Weights of a small model that answers yes/no questions on an image's attributes: fusion encoder norm layernorm.
Rows from block 3 of the fusion encoder, named by matrix and row number. Rows with one number belong to one neuron. Each number is 200 + 30 x the weight over its row's rms, rounded and kept within 0 to 999. All counts start at 0. After the name is the row's rms in percent of the matrix's.
# fc1: MLP up (fusion_encoder.blocks.3.mlp.fc1.weight, 768x256), inputs 64-127
# fc2: MLP down (fusion_encoder.blocks.3.mlp.fc2.weight, 256x768, transposed), outputs 64-127
fc1.531,048,183,202,192,250,183,197,202,196,155,195,217,222,152,170,184,205,236,222,199,223,118,230,209,165,178,213,213,215,140,196,202,218,249,203,173,182,237,197,188,283,256,194,175,201,224,195,173,178,180,182,221,248,222,194,161,214,235,212,170,174,186,184,207,227
fc2.531,039,250,137,154,216,198,188,211,231,234,211,227,206,203,228,235,215,227,215,182,237,187,220,278,231,182,172,168,194,242,205,155,165,224,227,217,262,188,176,200,190,267,199,202,204,197,201,227,243,186,199,209,215,190,236,258,174,193,286,247,175,224,202,202,177
fc1.532,113,240,200,192,232,203,216,145,227,238,263,196,200,228,236,178,180,213,197,245,270,181,221,198,208,204,214,223,139,234,209,227,231,206,231,175,264,217,224,175,211,207,162,122,190,186,176,200,136,226,183,151,214,187,238,193,164,199,186,228,166,209,209,229,228
fc2.532,109,223,168,192,221,187,183,141,199,213,233,235,226,229,207,213,200,223,240,199,233,205,195,180,201,199,242,192,197,201,135,245,204,205,159,187,216,222,236,156,240,229,213,146,192,174,195,222,218,251,211,159,193,194,198,251,206,215,219,193,233,264,213,263,191
fc1.533,057,205,168,184,209,148,203,233,124,178,177,164,169,156,150,192,169,175,188,204,201,196,226,200,190,119,225,211,256,173,179,189,192,270,183,230,180,243,230,219,182,198,188,197,209,234,223,173,220,220,295,178,211,217,210,193,176,276,200,167,180,228,237,237,187
fc2.533,044,225,214,195,187,144,194,209,163,244,209,206,189,195,211,166,188,197,169,169,167,158,200,184,181,138,195,161,282,176,198,252,180,216,205,199,201,187,169,187,214,186,218,210,158,204,223,231,212,185,254,258,161,182,197,188,164,206,196,276,213,199,207,221,199
fc1.534,125,200,203,169,216,156,224,224,126,187,183,222,160,209,207,227,191,221,170,223,183,146,251,286,216,146,232,202,214,154,187,220,217,212,163,213,203,203,187,180,159,255,183,213,111,245,209,203,192,230,214,189,187,211,219,190,205,218,207,228,207,169,244,189,228
fc2.534,120,158,189,214,161,178,214,258,171,203,186,225,150,182,153,216,161,152,218,183,198,176,282,262,207,165,234,190,210,188,247,237,241,201,171,176,192,194,226,184,163,239,197,191,139,235,178,194,196,262,237,180,230,189,258,189,209,165,217,242,123,168,244,178,189
fc1.535,135,183,174,249,143,220,214,209,201,173,227,191,183,245,205,198,156,216,195,240,200,251,227,225,219,234,188,218,170,234,225,171,194,169,190,221,216,184,209,171,206,165,180,190,225,166,209,186,241,151,205,232,217,273,208,255,230,207,222,134,173,220,182,226,197
fc2.535,148,222,230,234,218,237,176,198,193,223,212,188,200,178,192,238,210,195,187,204,208,179,230,203,191,190,218,193,199,214,245,207,147,153,248,223,200,203,251,139,256,94,163,179,249,193,194,222,202,178,199,238,204,177,192,222,174,167,158,201,198,157,211,212,199
fc1.536,065,150,191,217,254,208,214,222,238,217,252,219,160,190,208,209,198,190,211,222,173,138,120,217,198,181,159,220,178,163,154,234,176,230,198,178,241,189,234,175,252,247,212,207,166,229,195,231,208,201,199,188,160,190,229,188,169,254,195,232,196,207,188,143,207
fc2.536,054,250,193,197,179,188,208,211,208,204,220,179,233,223,244,195,197,175,213,242,194,189,263,219,255,240,256,232,189,221,171,186,212,175,124,246,169,192,208,206,210,218,173,163,192,227,207,224,206,212,126,185,196,214,181,286,200,250,231,211,242,236,248,239,195
fc1.537,170,147,210,243,234,156,201,179,201,166,194,171,242,194,253,231,225,180,214,203,208,207,156,219,258,205,195,255,183,180,192,157,228,221,255,201,233,238,166,204,219,170,175,255,223,193,163,171,185,186,188,181,166,164,224,160,245,154,213,151,222,173,182,205,229
fc2.537,158,260,220,232,205,162,237,228,195,214,187,163,235,145,221,226,261,184,247,251,223,161,213,207,205,193,223,241,181,142,243,185,241,184,164,220,188,199,223,219,176,157,188,202,265,185,206,183,214,196,159,209,213,209,176,202,264,200,270,207,191,234,195,212,225
fc1.538,141,186,166,249,134,194,163,204,190,181,222,207,187,206,169,216,170,236,187,262,214,247,247,246,194,219,208,199,172,200,216,186,187,225,182,229,234,170,225,166,203,172,189,149,208,208,179,193,209,168,173,235,227,283,203,215,185,205,210,153,182,216,202,211,187
fc2.538,152,202,208,238,220,247,211,162,217,188,218,184,208,207,201,180,211,205,165,232,173,195,248,176,223,229,220,197,217,223,238,209,164,182,207,186,218,220,267,122,274,130,183,178,238,174,199,219,214,198,188,220,200,200,198,234,140,169,139,160,205,125,182,228,221
fc1.539,057,216,200,212,226,171,218,210,173,237,193,159,177,150,217,174,231,168,191,218,167,146,187,206,203,234,228,282,177,182,189,154,247,182,184,185,229,214,183,214,216,170,205,209,207,188,158,202,236,221,198,196,160,175,156,222,225,203,209,248,223,204,204,209,209
fc2.539,047,195,196,244,217,223,180,202,224,218,220,250,227,197,192,168,181,234,215,176,215,171,152,168,203,241,176,153,220,207,172,220,162,189,238,199,217,211,158,178,182,192,199,180,166,216,159,151,209,245,208,188,221,238,233,260,253,224,235,235,160,197,181,202,144
fc1.540,055,153,217,193,211,180,157,197,159,232,229,245,216,197,258,212,218,228,194,225,188,172,197,256,204,174,217,173,184,231,214,163,202,181,187,218,191,144,228,213,204,174,242,202,205,215,182,188,168,203,146,179,240,193,173,139,168,155,212,257,183,165,232,228,178
fc2.540,049,245,221,178,172,243,188,228,261,146,250,150,226,215,193,168,146,164,139,207,213,208,204,213,196,186,185,234,146,195,205,210,237,177,191,233,239,188,225,167,200,178,181,130,164,170,194,145,201,217,203,251,235,216,181,195,191,191,212,228,183,211,179,197,188
fc1.541,087,223,192,184,179,213,223,191,160,230,219,182,179,196,166,147,224,200,204,263,228,162,247,237,191,193,214,171,240,190,240,184,161,226,181,218,174,157,212,203,257,226,230,168,189,241,193,184,198,219,165,241,180,193,189,193,147,232,204,185,155,168,191,234,169
fc2.541,088,191,199,206,213,248,121,225,213,210,235,215,190,212,170,179,258,179,206,187,228,224,223,185,174,236,167,150,212,181,181,171,189,244,209,149,217,232,216,164,198,229,233,204,187,217,166,188,256,234,202,207,227,161,215,157,176,206,211,177,169,199,190,181,165
fc1.542,142,238,205,225,194,153,177,191,121,168,237,186,211,209,201,211,235,185,240,214,282,232,247,170,206,187,247,173,247,157,191,216,200,207,165,151,233,211,183,192,263,189,204,221,220,203,191,167,207,200,195,192,219,164,199,195,151,195,229,174,214,178,166,217,205
fc2.542,153,190,210,229,176,167,194,185,255,175,210,180,234,220,176,213,254,234,263,244,254,227,186,192,212,244,231,178,206,186,205,162,184,252,171,173,188,233,161,240,199,244,187,219,222,225,167,192,206,237,191,164,203,198,210,226,229,215,244,168,202,255,210,225,182
fc1.543,077,180,217,215,176,209,218,199,224,208,199,155,186,196,140,199,194,169,256,199,297,226,249,193,178,200,244,198,249,161,184,180,221,223,177,180,154,202,214,246,194,111,202,231,251,182,158,192,198,180,206,178,213,181,231,244,181,212,235,185,176,207,159,231,217
fc2.543,059,159,182,276,217,159,234,151,169,233,144,209,246,229,252,180,214,215,247,189,190,189,177,152,175,203,188,159,233,175,176,194,236,230,222,194,236,205,213,224,181,259,219,228,129,173,209,180,188,241,205,128,242,223,193,199,174,241,256,188,223,151,158,212,211
fc1.544,066,228,198,158,219,204,160,246,195,214,242,195,214,183,133,157,212,179,231,261,155,157,262,209,196,196,249,201,207,176,226,174,251,216,230,185,238,235,213,212,187,210,211,186,180,214,132,204,197,204,240,205,203,209,240,175,153,238,197,212,207,214,182,238,210
fc2.544,059,215,237,179,215,223,181,253,237,186,242,248,206,205,185,165,214,196,249,165,230,189,203,217,209,191,179,178,215,192,187,218,154,204,195,176,225,161,188,197,248,217,244,255,173,211,203,189,196,219,186,181,253,186,161,196,230,185,210,184,132,221,199,175,192
fc1.545,109,204,236,182,196,212,203,221,238,155,219,159,189,200,158,223,160,212,198,274,228,209,189,173,230,216,179,242,167,189,203,190,171,198,201,204,237,189,207,205,195,174,184,121,196,184,180,191,220,180,172,226,225,240,173,200,231,204,221,231,173,239,160,223,199
fc2.545,100,178,214,223,249,231,211,147,252,173,174,221,193,237,148,185,250,226,203,191,222,199,211,179,224,231,220,139,222,211,179,230,185,222,199,173,235,243,232,157,247,236,177,212,174,180,198,159,226,219,199,176,168,187,229,240,141,156,140,199,248,172,183,237,195
fc1.546,068,155,191,211,224,157,234,232,169,232,322,188,226,210,183,197,214,197,238,190,212,210,215,221,219,153,233,197,240,211,223,192,205,257,162,221,176,218,193,236,208,166,215,250,177,242,188,199,193,261,184,195,215,224,173,193,177,187,225,184,131,178,251,201,207
fc2.546,061,159,201,197,213,252,211,232,237,190,196,240,170,210,157,184,172,160,206,181,190,222,196,234,155,230,195,141,190,222,174,224,204,252,198,163,188,192,201,135,173,266,209,185,158,215,212,242,186,278,283,225,211,194,233,170,184,170,177,205,163,196,211,136,194
fc1.547,057,201,215,202,185,200,206,197,193,237,230,189,156,189,211,186,174,192,198,283,143,190,247,189,188,185,248,209,188,204,197,226,258,210,160,216,221,209,205,228,187,194,201,160,206,192,166,140,231,230,230,243,187,211,201,202,193,254,196,210,129,231,225,238,162
fc2.547,045,216,130,210,203,200,221,207,233,197,196,213,174,180,143,151,248,147,189,171,242,188,217,176,174,228,238,185,242,157,164,182,213,170,184,194,236,168,254,199,214,146,228,209,161,216,205,205,179,204,251,225,189,158,249,205,215,214,207,150,189,188,215,179,245
fc1.548,056,203,231,178,218,172,213,205,170,227,206,231,218,150,207,163,235,210,270,219,178,219,161,259,141,202,160,179,243,189,190,195,186,249,197,187,211,226,160,220,233,161,279,149,153,250,219,243,215,215,195,213,219,187,184,191,200,196,240,172,165,206,226,204,208
fc2.548,044,211,197,220,227,203,174,188,195,127,245,236,238,229,171,132,238,164,190,183,171,240,187,194,204,211,201,185,197,213,207,232,179,170,207,196,231,218,165,140,193,187,225,177,206,203,173,243,264,202,219,235,210,142,227,202,182,176,188,220,176,155,199,176,151
fc1.549,104,138,167,228,212,224,187,216,229,203,236,197,216,250,209,230,198,253,210,201,188,202,214,214,217,206,194,244,235,218,197,180,215,201,226,137,211,216,210,211,218,167,164,238,158,165,202,222,223,190,189,180,206,195,209,209,192,241,162,192,208,132,170,275,163
fc2.549,110,206,218,230,206,217,203,183,191,235,235,175,220,164,218,222,215,173,170,196,145,201,232,223,158,197,178,217,127,211,242,221,228,165,198,225,261,194,202,158,181,152,204,150,197,182,214,255,136,201,240,237,241,166,218,185,140,184,168,226,217,177,223,154,188
fc1.550,092,168,169,161,147,221,219,223,201,209,201,221,192,169,206,217,163,218,176,218,165,123,250,253,138,132,189,215,210,213,191,219,224,173,215,149,206,163,199,234,191,218,257,180,178,260,212,238,143,283,210,205,203,220,212,219,181,228,213,224,185,230,257,196,211
fc2.550,098,188,221,209,223,227,180,217,220,207,210,198,224,206,213,223,196,212,196,214,209,232,243,225,199,219,205,184,129,233,198,244,262,210,123,234,196,213,177,152,177,192,197,122,170,211,195,169,162,210,211,177,216,212,152,187,228,229,245,237,175,194,211,154,187
fc1.551,121,171,210,260,186,189,215,171,154,255,182,210,180,218,164,181,210,172,242,157,305,238,235,179,171,185,269,177,265,204,176,189,223,199,213,172,164,252,227,206,242,156,226,225,281,212,241,188,219,200,209,157,170,204,204,190,160,192,223,124,185,169,154,192,218
fc2.551,124,169,213,219,203,185,214,173,222,199,200,187,233,231,208,225,196,261,234,237,245,216,198,202,224,178,219,187,195,236,175,168,201,260,184,207,194,201,191,209,237,266,200,183,124,227,190,202,192,300,196,147,176,205,216,257,211,253,234,187,227,246,188,252,198
fc1.552,097,200,155,218,121,201,168,213,184,239,241,176,165,219,118,206,209,213,147,235,184,182,273,233,176,157,223,186,221,215,221,253,201,203,175,176,221,154,220,227,213,204,219,185,170,204,215,205,195,254,200,212,231,213,186,213,165,236,173,276,194,213,259,221,146
fc2.552,094,204,210,257,225,238,163,207,210,156,205,233,192,182,195,248,262,225,180,222,171,216,246,184,228,257,232,204,134,179,206,172,248,156,232,225,169,230,203,177,234,146,225,128,274,152,178,199,176,202,167,199,175,181,204,209,113,214,155,210,240,131,217,187,191
fc1.553,132,229,211,204,137,192,217,178,185,161,215,172,204,228,200,183,210,179,208,212,231,236,247,196,196,154,257,239,192,104,192,234,182,253,209,213,186,175,196,178,237,247,220,186,212,152,196,179,182,177,195,236,168,180,200,205,213,205,185,195,196,184,161,175,229
fc2.553,147,209,147,198,174,180,260,171,156,213,194,146,206,185,196,163,183,176,211,182,178,201,235,178,143,153,230,221,187,207,218,217,218,170,210,217,198,135,200,159,223,199,159,172,151,195,236,241,169,224,211,229,211,194,198,159,237,205,142,148,198,194,188,183,243
fc1.554,145,189,139,209,225,225,257,217,197,191,227,199,172,199,214,155,252,204,177,219,231,171,162,160,212,234,247,184,249,190,190,171,226,246,215,193,191,217,147,223,216,179,180,249,205,212,191,208,243,181,226,170,187,214,187,179,206,199,214,170,127,216,182,233,167
fc2.554,164,198,173,167,188,179,213,250,164,237,218,159,171,172,199,137,241,189,191,178,228,179,214,223,180,209,219,201,232,223,204,193,242,228,163,218,236,157,197,192,163,201,187,261,172,264,199,158,248,210,214,230,236,163,197,153,218,197,240,180,164,226,192,168,170
fc1.555,104,190,195,237,159,175,223,211,157,210,184,204,224,250,184,248,205,158,214,155,272,197,231,213,210,238,224,221,269,172,212,203,239,220,200,173,168,191,203,219,190,167,202,259,252,194,254,227,203,167,198,169,192,210,184,195,180,181,220,178,189,155,140,194,201
fc2.555,107,194,210,190,227,158,245,203,206,225,172,185,206,218,194,185,178,209,247,242,244,204,196,166,200,177,253,207,242,239,194,135,232,204,180,190,164,186,178,223,203,262,209,197,117,254,173,193,207,306,194,126,202,207,230,237,215,255,216,184,223,227,182,221,217
fc1.556,113,241,230,163,204,214,210,187,196,152,182,216,126,205,170,199,206,192,168,153,223,207,180,194,220,194,154,200,221,209,193,243,159,171,261,221,179,204,217,199,184,197,201,256,202,209,178,220,183,253,247,167,185,192,225,170,171,204,172,152,221,180,212,219,165
fc2.556,124,186,174,185,176,170,218,221,241,177,166,196,206,175,200,196,181,208,198,226,214,193,193,163,197,187,192,177,256,250,190,182,189,254,247,213,191,168,192,203,193,255,209,223,121,180,169,226,194,267,258,180,204,215,225,162,210,205,178,158,174,177,207,205,248
fc1.557,105,235,228,217,206,186,229,224,227,201,278,185,237,160,199,189,191,194,225,189,214,173,165,184,226,212,174,236,261,151,196,208,185,173,206,141,177,234,201,232,241,244,193,169,161,204,204,195,223,210,188,229,169,148,187,258,167,246,202,206,161,174,162,220,139
fc2.557,108,207,218,259,203,230,203,210,224,191,191,221,222,202,228,223,181,161,175,177,172,204,218,199,236,280,162,176,176,238,200,185,226,108,216,200,209,195,236,165,216,158,225,155,215,219,176,177,180,179,228,153,196,169,206,184,165,205,234,178,163,178,221,152,189
fc1.558,085,220,184,226,238,242,253,190,164,137,253,158,243,219,194,192,206,243,233,238,226,202,189,223,258,199,242,216,218,164,201,168,215,255,152,218,192,176,174,191,207,199,220,231,198,197,190,172,187,240,221,195,159,175,146,187,215,215,232,108,188,170,183,241,229
fc2.558,069,200,208,222,179,220,208,211,229,190,260,171,170,197,169,178,211,206,213,252,245,210,231,201,191,258,209,175,222,206,184,207,233,163,143,161,170,189,246,187,186,210,182,205,184,249,168,184,253,224,219,245,216,192,176,196,210,198,187,181,199,230,185,178,163
fc1.559,056,209,184,178,184,182,164,174,154,210,238,227,169,199,179,201,185,276,197,249,163,155,202,264,163,182,177,230,202,186,181,186,215,185,169,180,189,158,155,195,245,220,192,217,155,173,233,224,220,217,201,190,190,194,233,202,185,196,198,220,194,179,195,203,236
fc2.559,045,217,218,232,233,237,146,224,233,186,187,164,185,225,179,169,204,176,154,213,202,221,188,220,195,198,175,188,193,196,117,242,227,258,159,223,236,187,185,208,198,205,215,158,199,188,218,229,205,229,220,195,252,156,160,207,181,214,201,212,169,231,198,196,129
fc1.560,053,208,124,262,146,228,194,228,249,176,219,188,204,201,186,174,204,200,203,241,252,213,183,218,193,179,196,229,216,197,199,190,186,251,191,187,235,143,173,248,170,318,194,230,185,141,221,256,228,208,197,234,230,185,222,186,168,182,218,183,150,180,170,199,140
fc2.560,041,222,183,202,238,227,156,224,193,140,201,187,250,188,223,174,246,182,147,136,185,234,214,230,226,210,240,215,223,201,216,195,194,203,184,235,216,138,243,204,261,197,224,186,201,192,243,279,195,215,256,239,200,167,161,201,213,213,201,229,196,228,211,188,214
fc1.561,119,174,201,248,179,246,226,198,220,178,212,164,207,233,246,220,174,210,186,242,202,202,257,258,220,246,175,207,150,225,186,217,149,158,219,216,230,202,203,189,207,160,175,166,188,182,206,185,207,144,225,207,216,250,199,218,211,177,208,179,149,200,205,221,203
fc2.561,130,220,241,233,218,233,211,158,182,231,184,214,197,199,206,223,222,174,198,189,181,177,222,205,191,187,185,206,211,208,232,222,159,151,192,237,195,204,285,145,264,110,156,182,246,193,226,236,215,198,195,227,186,209,179,230,171,188,174,212,175,184,215,221,187
fc1.562,105,208,135,222,125,167,189,215,188,193,218,217,217,156,202,246,200,246,204,257,214,231,237,192,201,184,217,222,194,229,207,193,233,203,170,174,199,177,257,230,188,245,203,163,227,227,184,206,146,194,177,165,253,240,160,209,220,212,251,148,185,223,180,212,207
fc2.562,105,183,185,188,188,216,214,200,211,192,184,205,206,265,216,196,196,236,244,230,246,244,191,192,186,184,190,212,233,175,147,208,199,248,151,210,188,180,190,238,189,267,207,232,145,195,185,156,211,259,187,174,205,194,180,223,257,271,267,238,203,245,173,238,180
fc1.563,097,234,209,190,199,239,200,255,200,212,258,201,202,220,235,176,192,213,227,244,231,195,168,207,207,162,210,230,200,163,211,157,200,258,127,177,188,212,166,187,267,231,190,143,150,190,149,199,235,244,216,219,196,156,226,190,202,208,184,167,158,165,221,209,220
fc2.563,101,197,187,194,122,206,134,247,186,220,242,196,133,225,141,245,174,207,200,222,194,221,229,190,177,208,211,205,207,186,243,185,180,181,172,162,232,186,229,183,184,210,223,189,182,230,184,204,235,234,187,205,255,172,188,212,202,262,212,133,179,231,225,211,180
fc1.564,124,201,202,174,199,148,207,205,174,218,216,259,183,215,170,217,203,161,270,168,196,182,207,187,157,142,205,202,242,154,182,191,177,216,160,181,269,191,208,166,213,205,215,233,221,187,234,208,204,182,213,226,207,201,242,229,185,172,192,148,231,199,198,183,184
fc2.564,132,206,244,159,182,211,176,182,177,174,235,242,180,236,170,209,173,241,227,157,205,222,212,192,223,179,225,198,215,197,194,216,192,172,197,186,211,217,166,151,209,204,190,182,175,233,248,241,200,212,205,179,196,194,231,258,168,208,158,187,232,173,211,238,196
fc1.565,058,186,172,199,158,181,205,166,191,224,199,203,211,200,216,186,272,184,214,271,202,223,197,185,195,240,164,230,195,117,228,209,177,244,218,188,202,170,227,254,206,216,183,235,197,190,186,172,187,199,212,198,165,193,207,222,175,245,192,228,207,181,159,199,165
fc2.565,043,212,186,184,238,207,155,201,164,168,249,161,193,244,196,204,208,152,222,230,243,210,159,177,221,206,184,158,176,185,156,190,230,207,227,183,194,196,168,152,282,225,247,202,167,224,154,247,190,174,187,205,165,188,154,252,174,155,272,193,189,197,210,162,186
fc1.566,098,168,212,189,136,238,206,176,187,167,218,214,231,234,227,162,171,185,214,231,194,209,219,193,189,176,248,245,249,168,213,206,170,262,158,286,190,156,181,160,198,224,175,183,241,212,158,200,156,179,209,255,197,187,179,227,195,215,173,143,217,159,166,161,219
fc2.566,094,181,159,255,184,165,250,133,183,185,176,175,206,192,217,180,210,182,199,188,155,224,195,201,161,163,258,201,217,202,205,195,210,222,194,221,192,180,281,171,205,228,166,191,135,154,197,215,218,216,203,241,170,185,217,147,211,185,143,185,171,185,192,172,216
fc1.567,119,183,227,235,219,190,242,204,217,211,221,163,207,226,241,210,198,193,245,216,165,150,225,204,247,224,165,251,170,231,183,190,216,194,219,156,205,203,216,213,200,186,220,233,220,223,237,152,210,202,193,128,231,142,218,202,197,175,182,216,176,176,186,242,227
fc2.567,119,192,178,202,160,206,196,161,195,226,184,217,203,203,201,237,211,206,188,170,198,250,225,227,140,177,200,186,209,262,167,243,180,183,179,203,235,198,223,185,213,170,202,179,178,219,219,184,191,230,206,206,207,211,217,188,168,214,223,246,227,245,254,201,164
fc1.568,107,199,185,164,130,195,202,196,189,250,195,212,207,210,176,245,243,230,197,249,202,245,200,247,169,199,201,188,208,166,169,227,177,265,175,171,163,201,211,209,225,230,176,221,189,186,213,185,219,193,186,246,235,236,152,150,212,253,241,247,199,230,149,209,202
fc2.568,104,194,236,240,184,196,190,210,196,223,223,178,228,272,208,178,200,205,232,221,238,230,217,212,208,207,236,194,224,161,166,220,243,218,155,243,221,200,211,172,238,281,195,204,119,206,187,146,217,253,208,213,167,161,220,217,223,195,245,189,188,228,151,209,182
fc1.569,085,221,204,238,161,152,204,190,170,241,245,222,234,203,170,165,200,168,193,175,168,148,228,182,162,211,184,168,210,240,287,147,187,215,179,168,181,205,231,256,201,222,233,159,170,197,229,242,161,177,162,196,199,180,168,171,192,174,197,221,167,187,222,207,192
fc2.569,084,190,203,228,199,194,204,171,206,229,254,187,218,229,204,195,234,148,202,215,226,228,208,191,172,220,168,152,171,237,149,209,195,182,199,152,218,212,218,170,247,218,171,137,166,202,188,184,181,215,217,224,204,148,221,164,168,158,202,192,157,210,252,163,196
fc1.570,067,183,157,207,234,166,208,203,152,214,173,197,193,176,266,211,175,176,195,281,186,185,238,215,209,163,221,231,136,198,205,208,210,219,171,177,117,226,230,188,203,203,277,223,215,251,184,240,188,214,165,184,202,203,163,206,228,187,213,228,206,124,196,242,263
fc2.570,055,184,221,197,178,162,204,231,177,207,237,184,196,251,238,176,162,222,149,237,201,170,211,201,179,152,221,206,195,242,234,190,215,152,193,163,227,191,234,215,141,204,214,198,129,255,220,226,199,269,194,164,216,195,173,216,193,189,196,203,180,186,248,252,146
fc1.571,116,179,192,225,192,222,230,185,150,212,208,202,213,238,258,217,168,197,230,214,180,178,169,254,203,150,156,217,239,219,191,208,219,172,178,190,190,188,225,179,242,237,220,155,149,243,207,215,217,242,207,169,191,161,203,234,190,214,210,218,232,209,177,234,159
fc2.571,115,163,201,250,222,230,165,186,240,170,201,179,241,226,243,210,205,257,183,255,233,259,205,221,206,279,188,212,186,234,180,214,241,188,185,183,218,239,185,172,228,207,192,179,185,196,173,183,186,211,233,151,176,169,179,214,195,227,193,177,242,219,211,233,192
fc1.572,085,181,213,200,213,217,196,195,162,152,189,150,211,231,233,123,167,197,220,214,217,236,184,157,265,227,179,237,256,191,191,207,239,200,207,208,210,220,211,203,226,188,205,188,246,161,181,165,227,176,170,139,182,216,164,204,168,189,211,176,146,185,93,239,271
fc2.572,069,223,214,187,240,191,204,220,159,227,233,221,233,200,174,210,167,176,250,210,252,186,172,178,178,142,181,185,254,211,195,183,200,164,152,223,193,204,194,161,245,301,225,209,114,271,206,193,194,290,182,184,190,191,185,283,161,251,195,224,228,205,210,241,219
fc1.573,127,237,189,179,159,181,201,214,178,216,212,209,205,209,179,247,186,227,215,219,195,236,188,251,170,204,197,174,182,168,181,227,201,265,168,214,212,159,210,186,185,267,173,183,157,186,208,148,181,200,178,245,217,217,155,173,211,248,252,230,172,186,166,204,185
fc2.573,133,196,227,215,186,254,175,235,232,219,212,233,206,268,234,194,218,220,238,199,238,239,156,229,207,213,228,186,219,185,153,212,182,258,163,212,205,186,191,184,226,241,185,228,166,210,189,142,244,247,217,213,153,212,179,198,221,222,233,177,202,252,154,237,163
fc1.574,053,211,260,175,207,181,223,176,176,251,190,224,146,217,240,239,175,199,189,186,241,204,186,232,194,189,197,209,243,201,197,174,188,260,205,216,250,148,243,244,198,243,247,270,207,208,196,202,169,192,179,133,208,208,179,194,214,226,182,196,164,172,191,207,212
fc2.574,044,149,210,201,196,204,214,201,199,166,192,197,229,237,167,173,194,169,186,156,222,151,252,255,146,191,215,237,201,169,215,287,206,196,198,215,179,207,183,154,199,226,174,171,266,164,226,198,224,225,197,205,171,201,229,172,186,254,201,161,170,182,205,184,230
fc1.575,053,189,191,225,163,187,214,251,165,213,172,211,231,176,212,201,217,177,206,239,131,206,199,230,200,180,194,204,134,177,184,192,285,248,135,214,243,173,212,212,218,227,190,225,129,203,181,187,208,188,172,176,210,253,201,237,181,189,203,237,178,167,259,181,196
fc2.575,043,224,209,201,196,218,242,231,204,231,198,211,163,219,217,240,170,207,196,187,174,230,194,190,234,150,193,181,211,232,262,191,153,206,170,175,176,217,219,169,183,209,161,209,161,169,200,192,229,230,221,206,219,177,159,252,258,252,212,200,201,135,225,268,175
fc1.576,064,197,202,162,227,160,230,242,146,215,227,205,209,195,216,248,146,160,241,192,212,249,176,267,172,182,225,227,237,150,212,223,226,240,227,155,199,185,164,200,210,154,165,181,191,201,157,183,196,210,220,216,213,146,180,248,169,247,203,219,216,174,141,185,200
fc2.576,050,204,174,211,192,211,263,128,238,236,139,221,186,193,169,267,211,190,158,169,221,264,193,207,186,243,171,185,222,235,224,252,191,170,243,254,176,140,208,218,194,167,231,209,170,186,213,171,138,194,140,193,193,216,208,210,229,197,213,182,212,194,184,128,177
fc1.577,147,213,163,183,169,221,192,207,205,206,239,187,116,206,184,203,198,208,188,191,244,223,232,202,166,193,196,195,240,212,218,194,187,185,205,194,150,179,239,203,227,191,165,176,197,209,175,254,227,239,193,219,233,212,159,190,214,276,214,211,190,224,226,184,154
fc2.577,159,206,192,178,203,222,157,225,216,214,232,191,154,220,178,239,193,199,161,171,188,238,230,201,172,205,163,178,147,251,198,212,243,210,185,161,224,167,175,195,193,260,172,127,132,241,247,211,190,263,227,203,233,173,151,181,208,250,203,236,172,224,231,205,174
fc1.578,128,181,169,170,167,216,199,197,219,164,176,240,165,163,210,238,234,186,142,176,184,212,198,189,188,215,158,180,211,219,226,225,136,201,233,210,178,164,213,201,185,184,173,206,218,153,208,201,201,213,228,166,222,222,184,155,147,157,143,172,192,223,264,184,173
fc2.578,137,200,183,174,192,218,195,226,224,195,185,218,200,170,192,267,178,217,157,206,204,219,160,182,203,227,154,176,240,254,175,177,120,234,271,193,236,178,212,202,221,192,188,197,196,172,172,202,183,229,212,213,222,236,210,143,185,166,181,149,171,198,206,170,212
fc1.579,128,205,202,164,240,175,248,154,228,241,155,170,228,185,223,200,172,165,196,174,169,171,167,183,162,195,193,209,175,258,252,170,202,223,221,182,148,204,145,193,173,233,241,217,210,196,256,247,159,173,187,204,184,209,192,189,256,189,188,177,208,160,223,154,239
fc2.579,131,173,184,227,224,229,201,225,255,130,198,176,237,157,227,174,196,206,140,209,136,227,220,174,200,236,173,180,185,249,224,175,249,200,207,167,174,207,230,178,243,219,159,182,139,183,184,244,197,240,213,159,190,185,200,191,172,207,136,161,172,124,190,203,201
fc1.580,097,164,165,232,161,201,177,168,154,192,189,244,220,185,197,210,179,198,199,154,175,258,229,273,199,199,190,219,202,231,214,227,192,192,184,247,240,155,224,181,208,191,149,162,164,180,233,199,131,123,196,210,209,261,171,178,159,216,147,168,181,167,180,164,236
fc2.580,095,156,172,203,184,187,265,207,215,196,168,207,212,210,216,214,160,179,175,210,182,220,218,189,186,194,163,174,150,246,198,241,206,263,219,248,220,171,218,165,163,274,174,212,92,189,179,196,194,267,241,186,207,161,185,147,193,144,218,159,146,152,192,193,223
fc1.581,107,200,205,210,202,174,239,256,188,201,177,222,188,225,222,195,168,194,213,226,156,169,231,273,193,143,201,226,201,184,197,220,248,235,143,199,186,170,208,174,195,188,198,218,153,247,197,198,182,216,210,162,198,202,200,213,204,214,211,194,185,162,259,151,234
fc2.581,095,172,189,184,183,200,210,246,140,179,214,216,166,147,145,232,170,201,215,186,192,169,259,260,217,116,177,219,190,217,238,210,179,191,175,194,177,192,213,189,193,229,195,226,134,228,214,223,224,273,212,168,238,220,177,201,202,186,188,210,132,159,221,219,190
fc1.582,097,217,192,119,177,151,220,165,169,230,220,201,181,188,180,235,230,186,201,172,214,177,193,203,174,141,202,193,182,157,224,232,161,206,191,187,156,149,192,221,197,265,177,203,172,210,245,250,158,264,220,173,262,205,211,201,209,234,193,249,215,223,259,188,189
fc2.582,102,245,261,173,257,213,200,193,188,198,184,193,229,236,196,192,235,238,243,263,203,217,206,202,151,206,216,159,194,176,192,207,242,198,121,216,186,185,195,181,240,208,179,164,178,207,235,175,211,211,182,205,169,209,176,221,211,227,219,183,222,188,130,212,209